A small contrastive image-text model, trained from scratch: 64-pixel images.
Rows from block 7 of the text encoder of a small contrastive image-text model, named by matrix and row number. Rows with one number belong to one neuron. Each number is 500 + 50 x the weight over its row's rms, rounded and kept within 0 to 999. All counts start at 0. Numbers have three digits each.
After each neuron's rows are labels from the 100 texts, of 14848, where the neuron reaches its highest value: "tokens" is the input token at the peak. Only what is clearly more common there than usual is listed. The data: analogue clock faces. In brackets: how many of the 100.
# fc1: MLP up (text_encoder.blocks.7.mlp.fc1.weight, 640x320), inputs 0-79
# fc2: MLP down (text_encoder.blocks.7.mlp.fc2.weight, 320x640, transposed), outputs 0-79

fc1.566:481460574432535455374555503441555547524452485528531428512535517481460479459465516410554450494471484501542425535435487434490518495487545566579495497469435450552518512454545510577557575452537583502510517412479481567475426554539453536528493493
fc2.566:480473496479521508564563548450399557495547478468513608473547457569498524465461477549461486559525562429511549434480465500546544496657580507505566495493378464507417489488460508385582450506565430586483394490580551436453489480544446522477504443
tokens: "6" (100)

fc1.267:540411575493553527488524550430531537502459532477578408543524535453488481511428529538546532459452478433553455549451507467390499422518606448544447561399365548525496487500531515541511578461502528563479482479462470579441489554533443478518416509
fc2.267:489620436452417507453485527512469541493506499457428586523476544514476470493539524447472469538561621535442563449489522398536497581434450546497513489516539467538464519555496595550491418485578502446419513422477518474522462475455512477559597476
tokens: "7" (52); "0" (48)

fc1.407:527495517507549438474556505419479541523486528503463498440520461507443437492495493499547573546530505426608468477487529446477482481484580494537518492473367422413501421516549456521467523437454570558509563441515422535470430569491469546474476488
fc2.407:473419455388475496533571527401526507516520476513491502545549488562519459492533478499524493391477508460406482515535462497560512531635573547571421533480452511517560464488589544578498514488542530525541476551414594492545452399516478499525562478
tokens: "6" (76); "0" (24)

fc1.475:487455554413447442400454504542515484573437513502415429530488434488427489307512412452494450508557573412495532456492462479508520499466473523541461480443445493577487537512474505528462506463541581564487470475463474501474383546480477538451563404
fc2.475:420486507525482475481436505553522394526557495427541475509549477540540544507476592573520518534555536593472436535465393587599474476488582383428450494538521484529417508626410510384480461515508460509453440523418495436434418476473542519440539483
tokens: ":" (61); "<end>" (39)

fc1.519:468452513474559460457520497553557483548514503576458495494537503555460502426489531489564467474460489422497457559533432507436512517497607457569515550498387458529518500527572456522441536462536595524499532439464518561430462506499443534483558428
fc2.519:465514452498584478506553512444449512472437553547513533433517490470512495539499494531476480469516544414476444582474588517521525555513535544492545478541477589566475537448485405416489446547541504491399416444572540427556515544522452480555509576
tokens: "4" (52); "0" (48)

fc1.513:528476471513489485416546496377579529429437517478521471534549464503378471410496507455504516580459518503521461529441558434452483474469462528518509474510405511525464506446523477518493515452533548478481532408532439511507445565504430554535497499
fc2.513:576529587523447429503533489486457416432497427443511569513530478452550470479525546544507490514519643467503491468479582478529506467574513564443561465498496439528517427491462582395613455542481429531435475488525569496510466495381505496507554565
tokens: "6" (100)

fc1.359:542488576428453449420443532523602500603468506468485460463568413574471453431519502406471422497560602420471429497422458467489475492460510492526500506479464384536435551493481438532473511425503563516451504445478456519500392534484449557451474463
fc2.359:411448475531536463464438468536444407482473529436525466514478498505616510526460589676510593537522515499478449578466423571633496501478564498460484500545519530605464527548412514364476479645534516477440438469458534461431462502468578506487565532
tokens: "6" (78)

fc1.548:542478562461530423448532497461532504489524489469476464472502533554408444449461494409560523556503513491573467448483528429482455423467556461529538485455382424433468451504555469527497565464538557518483555427535402557465380595501465498487464489
fc2.548:443439469391403479526533474489520565503533441538497492506511430631493427472534458455540428428487497490401499511507513493501465516625551493587432553507477508519591510492565536594575586515571558493524463503468585532567451453581487455567485506
tokens: "3" (100)

fc1.56:471444521520437516548454525482528472471594413473469581488601450573447486449434517515530454553573533534499473430528467548480456456510572525466576447549485522523545447552596528600516559492461502506546612532511412458530503489530544475515521455
fc2.56:447394521576519475592490516554476535530522576532454538479527433528499493508499510566413431474564499448468501548482503520488567458535596446473417471503497462485536512624521404505482513471489557564411444492517497528488408437446477509469500557
tokens: ":" (67); "<end>" (33)

fc1.617:544534494429598494405482431466532598539512414529595487513640460578541522505515511476556482443453509542466452535426442444491508433440520515580465548510515451475433510409418511553524583423552533462419487451464546518476442558549448423517471478
fc2.617:484455535480496518514493464440480460474557387468488495481443498638502497483544411520513459465520503496538487448477535465508439584449546500562584550516482499555373556437535543554520510552584507474485486516462511456503542533465527416571500482
tokens: "7" (100)

fc1.387:588488553496520464461552549467476601570455489532583487460526438482458573415484491485512470465572553492504492561343521455519572440520503611494418438421517507518575537493558494514492500487504602544424462418491447520609469539525421494590428513
fc2.387:502410486464492515554463463553367548477473501549414428410414562496550575505542458590414501486492612494538536528564523469602534497474540473494485478477456494502398484530521574530513429613565636477492501461448547458338495506457549485595571482
tokens: "<end>" (100)

fc1.253:557530574419549482406446526443497543554471488516558529526583477470479463446445605411490432518579514506542485532435513501431514473518516524531485494517472533481410553449589439527545583406564480494498523386461418611542390542554429525628427491
fc2.253:504515478485459519507513470478519531493616483453537475514562473560470419460456395574629515530522523563523433532507470599544464571575508489484579503546504476560496405493443462507514404571537405473451508493327486393467476519450458527415458529
tokens: "0" (100)

fc1.631:537494521482558500473495520476550499548531463561520502511536488506428450463494490440499471593522508459479481404481492385425478525470481517546545559491421458538573504478533455474538537465563585491435513472511469569552502555578473605495425501
fc2.631:448531496500568521547442453420485518438457457524551536470488504449612547528577569490440504491409497469410457626573459578534602535467493497463512473620560541536427544533425489421467431560489502462428490427522491470492510561533580536470549476
tokens: "0" (100)

fc1.124:554463550430562524471492466492545536544582476486498507419560436516462485542494493475537519551451531542530497462504482545466525462501583607538575448533463475466491494491495445435495484418455504493484466445478434570499465559511409594424497520
fc2.124:498501491482451552537552500480537561476422552441569475565537477347430523423500439527463534464432575435523555454552554476525600544552525465461447478507465461452398464477506566430500494484393537444613533526560490425540545523549487567510567505
tokens: "3" (100)

fc1.453:533433578530589437484510474446481498477447475429428557543493411535461496445560498522458566575470500462533532425465456435418445489493529485567540438510523457526468537468485483453646547514495563560529494449588527572470491599466510564495391556
fc2.453:555515608523530504478518502505480546531457476510471496480511499469498457495675619476522530417488524482536464547508509475488479466493474530413471487509496487482443502514448500465567540519470480491501545404495539587506438560446501612438531571
tokens: "<end>" (100)

fc1.451:485516606409560541430515448459470516515525369532536482445554507565545494446486489472529433499500440541559415447450378507445465538517519534541580486549521458502449527505495487570601600472491522519427493445415538489426491543453397456500407404
fc2.451:464471488430438446454464474426522491495554362436518487470428510638543516531500417529502481451503510495548497478472479508478404588488560462560553588560485462566387565444511549598527507520581493496519554519454510457515537524477562415539475432
tokens: "7" (100)

fc1.467:512514500459554438480537456494516527451478494517461529403568547600468434474538460461554480495535508474542435495410513407466492452504541514546466437553405484451481463494586465537563474472509586445504552456482491565502427533576479516566471516
fc2.467:490484435438493523544374537549486521542441513510488467482521474524464551590539504513406545483409515617505553533560458474579503506472504526442464490501495539483504570545502546476448531442414485524633451436487444534394464386434490531509443511
tokens: "1" (100)

fc1.2:553397518491461484395437535477496517507579396491524473574512437608518432366478504502546511512448495546572506446524542447544425513436523490572478559466455421526394458483537549570487552442551548469554540481423539519433490475485519490511505469
fc2.2:538548466475581481473540522408419532461462433486500525420492487492492587490499545506427509572525526478453438567450511407532561482507476591540546495541495443553521499439493490425516386593531563430418436418589470553457496577500456554461487555
tokens: "9" (46); "<end>" (32)

fc1.319:583554485456521564510595534362548532455481521560513502494530555463361451455558475395453529506471532479469482499505514526420518526526461506458537408512412478447578485475569433533509515491543474531477588434568505481599479469507473488516486542
fc2.319:575504518467402432488460430490560509489497494410433490495486449435434440432496439510396370545496526408514493551495469503496495497511521410450461481474557439562469547532494469473515430508546590561435442533452500437507449460483522591563516463
tokens: "<end>" (100)

fc1.406:525500566525533512497564568378509539524498536525521446503534477422428465482517471535510486463528554417556479484527496397437515476541545547529461496423459478466501467572568475507535532430501579541464481481521447545436479527523433512410472485
fc2.406:486554388482474489472450453492557504558458506545499455540452478550490485526605406499395516532474501504469537488452365392432461535439553499433423561469554520519498571543569502555482457506544539542530474538405457523458442472455520559572513387
tokens: "8" (52); "0" (48)

fc1.55:575525618510542480455540541528543501428457436556471550445449465554514513500502441463554362463488452494515474528454476463484430475517481545480459456495509472458471460480428498463548588458607559526536447575515504509548453586618483462532470513
fc2.55:568502531481448410537540559483467528549474551372486453500612490436492565554480466446525554441487523552523537534479471413515515503507449404547585528531410491565443430458466513453497431539494433443513429570468557548531467515469512439509550449
tokens: "8" (100)

fc1.412:509474468476595529406486447483549563470523442522574446454579494591431479519440555467564508522456494499494477531456548430476535454503509546522513522566490489525460490459498457509516599472524531405420505435546457549495442557547470469416459484
fc2.412:493517531564514484464459514546592442500456510449552546562514507498510510434466484576494474528472457523536560439543522439542485594423544466425547528488525495522434491437516541451481488520495404569566485529554576461418603520494487506606486511
tokens: "7" (100)

fc1.205:556535458540513528468554478505568455518478548534474535459525475488466471460570526403470558538539506454491466593488499504457506451528464531459463486452426455450628493523522447414450466521516510563463446516463531507512411500485500608536547419
fc2.205:474442542514506412485475388527468466422484527445529493548475478458511516496460594627471462484534583456503487535465571497510507483505495498462537569555579533607532500483453561448565515569495511523390499404516626437476525526503517542546517593
tokens: "4" (66); "5" (34)

fc1.229:541485562420456490491497507499568580585524458499502467491490467517370470377557461404490489536488485461479483506420406422475504491518535456524471488455446458479507534507488446546550571484523564509475517460512424672573395526515462535526496463
fc2.229:558479515405495524505454509653447495536478487420477483503476453572530455489566445467512507539467569544475503548552431599596545504476520460469435414468512403525445452588510555432482423479542536471478434525445489448430497506433592402452542448
tokens: "6" (100)

fc1.150:531471597435451439448448525481478565471423431482444566437491534488475522461561535518450512434503573577498457462470446431552530523465506564513474467485515485560478532424536593552562449549448523494543583416507526510422508575527528526520424515
fc2.150:474543471522544548565546475452520516464497525621534522476582508468440544493461455503544391472520459419489524546431604516502511466505589509474445502502499631510545482485551388486522544453522522527451454595463533402572490434643428462592435516
tokens: "2" (77)

fc1.342:488529451465411518532468493526540532534570432493471495463481542534352495522497473446485515599528525582479460429547392540411435541469476486462520496508487522459484512509587503561504521529437482501549646539515362447535509541599547465520393452
fc2.342:475370500464498485598476515577488562498530496506407467421530470602582472558500491432463461507486508505417542519498540477538537471504606434493403497471461526511421505583521491550447569419551587524463415479456515536496418454472585388537524527
tokens: ":" (57); "<end>" (43)

fc1.554:506485554549539639507523546498535562596509549478543457518589534441462448446422562465522497508548435542517515463538504421486509486460481462534432526472481397513574489493529508548468578399484557588483482487486449590534480467526521538423470507
fc2.554:436553376469533530532459434503470490556521462593552498457458511492518474541604504545382533525431441590457528556481424552464546600487454506454520472589542490496539549544533477514448417562460446500472521428511455487464502466490608518469550439
tokens: "2" (100)

fc1.610:559471613414522554490527447496568461485530466527468440507605555604464455535513468476595512523469489562505468430507482496416494547415597564498539500469447532439492486504488458502443509429438514541539466490432472572451450601528469563496462531
fc2.610:520488484498414561590536484477569527455440548444565480592516509386401432446548502546468529432461516455565537436522567459492541479518545472489373553484454530493343466481503558460547520467408548484602516532495517451524501491579457544488503505
tokens: "3" (100)

fc1.506:528469503440516475416445449501630522538539432559541447494498481640425518451529428429554413537500459526511465509429431432474455462422535506501501494483470524544480537465572447503529591486509584493546552490435430552457473513600524567583446457
fc2.506:517496527409408523460455567509415455539573448427501480499514477500515445465538554446513558538520557510509461543516462487602519534482487548479442505512513389473485422564446609517490421555479529474512536493403457545478433459406508557463618479
tokens: "8" (100)

fc1.289:496503531463471478472519523452595491568563524510501542457588502541414462519485525393521475522533470468557429493419449482411484477529583529551505500475408514496529493517492439487550581432474504529539558479522409563494442506561451527488440434
fc2.289:526505472464519455593603421480529551469485488589509491529537573515402467443556437463541414375468551405553552575471616491483510496556549475466444534473463600525542451441598444507568576497544531521443490466488556440581486479586422520568445556
tokens: "1" (52); "0" (48)

fc1.112:537493527484591452466507434512522573522520447513525466434539507489452463508488476509455435461479527503576478531408478436429529536451499463500566534533536430518483521422556500560556498484482573475461614441527515545544544596582506540506368532
fc2.112:524560398550534532491485547526493498559544445563525543516436512501431529449537440506489564591493474494467412482500451448537529541481444532535505477447438399429506498506574491469420462525549539507539497571516419559453495523456460598415545406
tokens: "8" (100)